Rows from expert 7 of block 3, named by matrix and row number. Rows with one number belong to one neuron. Each number is 500 + 25 x the weight over its row's rms, rounded and kept within 0 to 999. All counts start at 0. Numbers have three digits each. After the name is the row's rms in percent of the matrix's.
# up: expert up (model.blocks.3.mlp.up, 16x80x160), inputs 0-53
# down: expert down (model.blocks.3.mlp.down, 16x160x80, transposed), outputs 0-53
up.11 094:524503514527512497492520487498520505509512527497542480507526492488498473514491434501465487500514470555524484512470506485522493492482507491520510543489478485515477
down.11 098:492505502554476500537433477510547502507511499486460489501493516490501496479503483489469491495500524504457501512512462553521509492479458547524506498496501494485499
up.12 124:509490490506493496488454493502472488505501504654497496488435587496485489485433495477516501559492533502497501491502464501484534473538500523518474496490486492492516
down.12 117:501501458530491509536444518468411494496526557547522513499443521528496490493464447486503483501515484536488490522529495516494492486485457507491477509548474497492487
up.13 098:533488493489472502492499520497518505527505509385524538531556443505492493523533468505551518433524501505489537529465491497523508507494511506508502475513498478481474
down.13 092:498462513467510525488519490535533497455504461495522484504537493466485480512537508515501501467436468515493436502516493470504493485533533480490528495517495516537483
up.14 098:535510476521495491480472504511476506508506520645518541488444533504512497492464488502528486544458480505492514470504488509478523494501490514483486504516523504500522
down.14 089:516495464526517470516465492466397489504514561479462503500454540510532518530450480530502462447510501539506510494516507485499498470515458494498473509529510520475474
up.15 144:539498567576505455463456446471545501495504492495512528501491486487498505458498548500484489501490495477520480487506544505506510463541560537479492488494510495490492
down.15 168:478488497561486488594388488492492501463495489503491499479515509495497484520503493503483496496500472544493475518506470482526497495462435498481505483496501510498501
up.16 094:522510525521486487517447492481487494500479471561490519486439510531508479491486546473460443512484458454526507511526499533488511486523545538520517498511491489487504
down.16 110:499478466565505508562426504523443490504517500502469482480497504537506483489473503516477507477501472559508492532493487493541474514451468502500533525511489509493466
up.17 075:529471499530458513523475477514510499498519497495539500526518470509511464491528475523475526481536473518500485548502512490498489504533527542491491488494463513512504
down.17 078:475483492479472506535472501484534506514494461557476505449518519522502517481523499493487506505485460526518477510526483548547452474507511472490509520463498556484513
up.18 083:501493486457490520510481517533487501525528516395507533502537475480490491516543504499499503467559505516490496543487522492511485523481471480498496474491506455464488
down.18 088:544455533478525481483591515491543489482489487483519483513473497458503521490526488503540497490489487507465499532538521475468493484545551542508505479531489507507487
up.19 089:434509482471504524490565518479512499482498522481523468522513528481507493520495521492522534507531518470551489517492568484447450480473480508497536504482538525538487
down.19 087:479500546490513491485523491504567522496514431505524487502481517528491493442514453490463488489506496461535507496511527499490521503506542501503510507494479520498487
up.20 102:493506504512500502503526501498534514500470488371497553515564439489519503517571524525520510448538512505505527554512505509493492502528494519499496510499488510515488
down.20 096:491511524522486513507503508527557501473498445512553497495533473514485517490519474489501518493449473513511452482528505472499492515531492546516505460509487515524471
up.21 096:540496529526508477491444451469498506515482481529494503487462497512509498470502550491469473509476480479524470494511535524480513512542536522510513507507515512524497
down.21 119:467497501562506488580410487489468501492495496493487499507495513492479482523494513489485493500501472538513503517492485509506491516458455499488484507482505505500487
up.22 079:511496501512510491508456489474498501502511500668501484491452534490499473498465498491519483533487501490486501483488476485525541486536531535509506515501499491506535
down.22 083:493498466535510486552441505501427494449504540475479499478450543537493502475493485521499482454532501533509467506488522554525498532480460484485467483507521501544489
up.23 089:524464462474479501502508527505455500512500495653502486498465566503496492522463504483549484524509507470494517495492463501523541471506478507504483483514491492495520
down.23 089:545488504463496534448559504497453500512518546503534486507453540523489507434500476485492486486518476509556498527511510496502456486510519493481496485517490502487467
up.24 117:511484494514493494482474494491514479477473491357480521483564451477498521500529554495525488431483491498520494492516494508533532495535519506511471501479496495511498
down.24 123:469499501556478533568477494504516472467534440460490485507533461486486505532537501505474488477472462513493471496480472451486487526474448550508520476484512520504505
up.25 081:496502478495485498473502541531523521501522497429539511483506503476498539552507537498557516483486529482501487503515514554519465489504482520475499475453515492553517
down.25 084:503504477532509516493515513487527475498554494506499502496466496507484517474475485489503506504520497469464507489498486429472476494540498591500522472480491499490542
up.26 062:504466525513502532501527506503504468487493529502545509516521500492503465515513459490483504462518486561512527463459491495492460493515509531515508530497477526489490
down.26 068:467506489509502545506425475492521552560477506493477438488504519503549510467498541497490455507499485486505492499510506539522507500479497532473500480490549516506507
up.27 075:511497441462495486509510535491515494476496513442501495483505519502522477520514540506575539482515533473540499474537508483472555525505457456469498489505535502523510
down.27 086:535505500411496503463605506510548511487531446487520519484483489488492503484477502501497532496501518469495512462487501498512499530541547482474511509502489547514521
up.28 104:526504471503492500493484496503499487492477501583474486504432513517523508466463527482494501537460492471515510476504520526499531505499523500509505508517509475487512
down.28 094:525474505523525461550495491500359476510488509464468510490478508485492476547492489496504531452487511550504495520489535484501499509494515472481508521532506496469508
up.29 077:496496525552499526515488494532513484550513477542531521483496540503505516497459433471459491505518504517503504501515473470484490475471529526517495531477538508505505
down.29 080:508505505513524513537485524480484499481524503462465493508476507513523529466467472483515475474538519500459503499506525528521503471494488487503484508517471474520499
up.30 103:521501474503484477479510513484510491493516510387506493510561443468513496548526525498527508457527508518512500535496499507502473488518466474512483508488501522520506
down.30 101:497525546544484524485496491502580534487509453513505473476515455491524510487502502474484501517465534485484496488522485482481509525573500562514507456506463489473511
up.31 089:487494484499476503514467529452498475488498502537470453491472526470507484504477544480496499520468507459507469442493541501456535500531490502535490499482506489511523
down.31 085:501535515519474502524530471495449506480522466474474503491493489497507505513468507502475490481540487487541505518475510525519505488477523509492499528488492511501528
up.32 127:512488504501478499495497512483495513520470481373484557508557449490487512509557524501527533430518509502502537537520491512497512502522489510497504471496497480491493
down.32 120:522514518504487495486531487516546474451527467452538484497547473482488509503563457500524515467447479527494453485514501460485483501529527514539511472518505508515490
up.33 088:511455504531513544485504497514474523520526515516539509510512513500482458504521447529461496462519471537519497525451485494480499497500517519528509479494488489504473
down.33 083:503480528496520475488466518511518513495510472518528492514498509518491510470504461472477461534518496511477440512539485557517479498536509513519476528515471520525508
up.34 067:498449506491497488489503511546501504496549516470537485481482487502481501474470421490482474484482494536496487487467455470526496489522554492519506535485470482442532
down.34 076:535479508513515485528487496485507495496501537491482484489498512495486509520484524479495472478499538449478517506508502508502504534482545483512531458499542471517500
up.35 080:488505512550500535490525470505490471495502493468526483545483523507490498533482442485497482505561481519476492510486494462525461498518526520504502525473506503529492
down.35 086:497502533558477502545441483492518505533482525520494527508497517517487501443523490515476481505512507501478493513518493535537560474474448524512514509471524514516466
up.36 101:522502472491503468502486507500478510504472490646485496477412536511484502496452492472501487565471523489508509477498494535492523492515525517533487509514483489514534
down.36 093:525472483529527488524478481488404500496504573460496514505446532494505495510456498513470523487513490549493470529512512488490514494512479501484465546532518505510498
up.37 100:492514498500494499502503504493480487486479491608485543488479516515512516508489533476495494511463502469506522473503500548467529505492487505516503489517504468472518
down.37 088:505492453479515507485518515509372517485490485469503494454473503506543486549490519512468497464519469518517502500509503466511512479487523505503482520539507501514495
up.38 105:507481528481466502476489485519540525509532519403519570491536454507484516494530471520523537460496521518512495516484479493542481510521511472511479494483482467459469
down.38 100:487489518474469534496489489516534478474476485511472479507544496536474488497524455544507502477467472508460465495486472487513458516460539544480517452476490502495505
up.39 110:535487498518514489496463473508504503502490517654530503506481538491494490488478460489506486535501509504484470480513470467498514493529520535516514529469477522495508
down.39 125:496499490551501498557411492478460522481528539516475504521472514497514515521485468470499486503518495520522491530514501565509510496462445522503480514525504490503494
up.40 078:497505511542504491498479486486549481496495482392530525494530483505495477510530460506494454478498503535494495481505516510525536478539526523500519513447493496526512
down.40 096:477517497606463522576421478519517516463511475511494472511540506489513507466492512492483472491489538518497494518509488481499548500481432541508547469480519512535516
up.41 098:505501477487529493499493512491490490486487494621479496479420548505498497512447517494507477554442492484500480461499509512491536512519512492511507515500506498499539
down.41 096:536504488528511504495501482504396502500529542455483486463468528463524474507475485493484477469524515512529512504495535511487531490525500521464467511516520500504484
up.42 098:484529478489512478485536515492504505497485497512481461471523501482521521511495574508537496498521502465538481517525555503500513489517462504471494455489539495534496
down.42 093:507478524528500531470518512498505497461490440543530495484479484507517504490527449522455494481498489461514509498506489460489513531518505509484495488476488493510501
up.43 124:526515501503508499493463497510463509515471497638490505495441564517502507473453523468510504546497512471520498488502476520497526510546513509494506512507494485504509
down.43 120:509508508529490499545468488504420488489507543507497501501470535534503483525466461494486489479509463558511474520498485493509492494491465502470482523523495508484479
up.44 125:511502486511510490488471484512451497509491504651498510476441564482492506487447509485514505549485501485516480500508490521491523474535510523510484501495504488473526
down.44 122:470497485548512528534464495479406487470521541503500500514445541522509468529454463489480507479527492566517475516511505492495513497490481517507488490546505493510477
up.45 056:529477529515466514535477514484510491494519496556515438513479522529512488525494470472489490501459511503480525468503491492541474504525528514506483525484485491472533
down.45 069:513528498546512484514476520482469482554502546487478529524479492533498537450542493530505465510520495496536483486505491524538486487471476545442530503482498531519512
up.46 139:521509491502479486482492503471495516507484493382483553525546443481504511498569518514519525409519508493487518534524489491501513493521490508495502459517506488523486
down.46 123:502496527505467495487517496533550493462513437463525496502546471502502478489540472507532494467444473519503439477508495470508477508521546513517510444490509517504496
up.47 135:495517490506483504495501509476513501482498508374502525524557448478500500490551481496534529438510500506516515534493483494478485479529503497517507489497489487501489
down.47 122:493483511520503508555495509528573470469523452458539477504518449457501494502532471487503487466471469510483431466520496506477474499523514525521524440462488516518496
up.48 096:490471452485500500459516527501496507522504487404483559487563468494490542571539514514545479445501504502496503526512481511518484467529459488515508453473501496511501
down.48 105:531529519492487513462566507499544464467503458492506522482525488517499469506520465510463471486430515468479511488523487430483491525529555521491509490487488495522521
up.49 092:500522494502454506502476516483502504490506479445493464512517469482509519535505573478514505519499503473538519512492538497508524490511493501497477524503525499515502
down.49 084:485518522557516488518500498522566504507498460508498493482471489487492504468482499469502490497523454515484557507503494495496484524505499522511491462516485498482545
up.50 112:495486482524495485487489496492518495499495513361518502500560453484498513505558482496509485436491493503507507491497475486512504498531514526502486480461479478503502
down.50 109:490514528577488519533457522488547496457527462456500462495532491491508487489553491486508473486484499491494466495515472490509480503501469566526511453507505508508521
up.51 085:507497492516484526492519504503514509490517510566546490472495500494502474515496440507477502543505506537496492484478499477519471509509531503522491551490457503494484
down.51 097:508496491504520527500493482492553510501538515494486499492468489477504502494471501479549483451542570491504496512552492543493486467508485502499482496512524468506530
up.52 117:520505489502484487475497509497511501495475499379492560537556443505475516504572503502506531426513493492507505552488488483485509496521485503511490481519478502505477
down.52 104:477497513497509514495501498551571496451502459464504484496548490501489508503527487506498492464447447526507451492475505490507452496515548501509514464493492506499469
up.53 114:520482494499465483494497508487511511512497490368506560509569429507505477493554508510544503456503503502524501540501488478510511488529499494489496472491488492497477
down.53 109:491470521507481528520492489527552475453490462498529512509537450505477504509523463529542518462421467505487466483503482476510432509501514522519498467483513519493513
up.54 072:520473456540497506453493490493500483509537506491514491492504525478523480500440473518472468516517462538493477468505515508548502482523547500530479514490512485517531
down.54 079:527494471578471523536443532467476483471502491494487526504471496453505491505478504502483497455485525486455531533487533509523525506497443522495490496509507510509495
up.55 059:495508490466481477513515522500491477505505470609481450484442539537503491538503518516546505541488515499476568540498489525472512550500467498511450505516469479468500
down.55 079:513501502452518507448600512505484485497487544499522511530483473509502511471484522513483512497519522507523530531477542483493501489494539497493493549511497512482483
up.56 098:480473470463511500487525523512511506532495510390484572510544464493496497505523508514554550435541501490465500501496493499490517508489460510520513469482500502504486
down.56 097:544496507474469525422556500512518498491477458478530481508514491506499502445496499511466549476480472488478465489520515449474487509579571473472537477492513537520476
up.57 081:525472504503471498512444464508522481515465514575473505494471492518533482491517526496476450522498499471503512494503552540484521523518537506503484499512474483475507
down.57 083:490478491532480525541463462515464512527508486469480518468474509515456480517491521514465498487509488593531492504481505498526482481469478470509506522513500500470482
up.58 122:526486474487505488492500497516460476493484506637476494488444557497498505504461488472539503549481517483495526468498467504483532484517498518513496495490482504483510
down.58 109:515471505496503521472499495480381493476518555467504509488443518514508482510445460495503521511543494535545494519519502493497517473492493504473504495534512509519487
up.59 125:514513515517484474481478482484501490472489492383463505497554439470489520489555547490512505456479487488526499526501528507511491483526513531499496477475502499514510
down.59 130:480487514573503510561459509522519502480488472475500499508534502483520494501536493471492512469463474518500483499491508474479479513481487518517493461487490508507487
up.60 073:535472520509475492508496486518553504514542530539511484527515492490526482484505488495517482541479516567480490482489505485512488479519519506517476511474422496504497
down.60 082:492480521520508480521429529487545500534501519488485507495493496478512520528485504526470497451484521479512501489500487540498487503477457502497501486499539467468490
up.61 084:507512543533484519485490492493502512517507529434565511537537489492530483512500448502472456507509515538503495490486499480521500510524544538514502512499495524502477
down.61 097:477500476557478505558390512501511475487499533505482485507527528487479504482498488502520480515488502530484445500511459523510486494471436542509502461517490509489505
up.62 139:516521488491496484477467489482452487497488494624460487499426566509491518496444511465529477560469488480498502482519476520487527489524511516521501512503508497497505
down.62 129:515474487554509500549464484506394486475494567493503501486453545511482475521471475510479504499531507548514503510506513496500537492492479500491489517544510506506490
up.63 141:509489501493500481471484508479484525509478486373481548523561432474493515498571516518543513436513514490491499531500498493502507489522481499508517477493489494518503
down.63 129:508513504491506509486505477533561483450506445474544508500543463489502523511538509527522520472459470513490479475498506460504494512537546528486508448465503541489506
up.64 111:497520500503499484463481495478508493493475490364483523493547456477523528500563547487526510445512488474527478503510511494495516501517506515497510483499503489520491
down.64 113:474489524560480525535476516515526473465500455476514479517516484485507512511529495501493498464475466514504452472516466468500500520492519537507473451464521524503502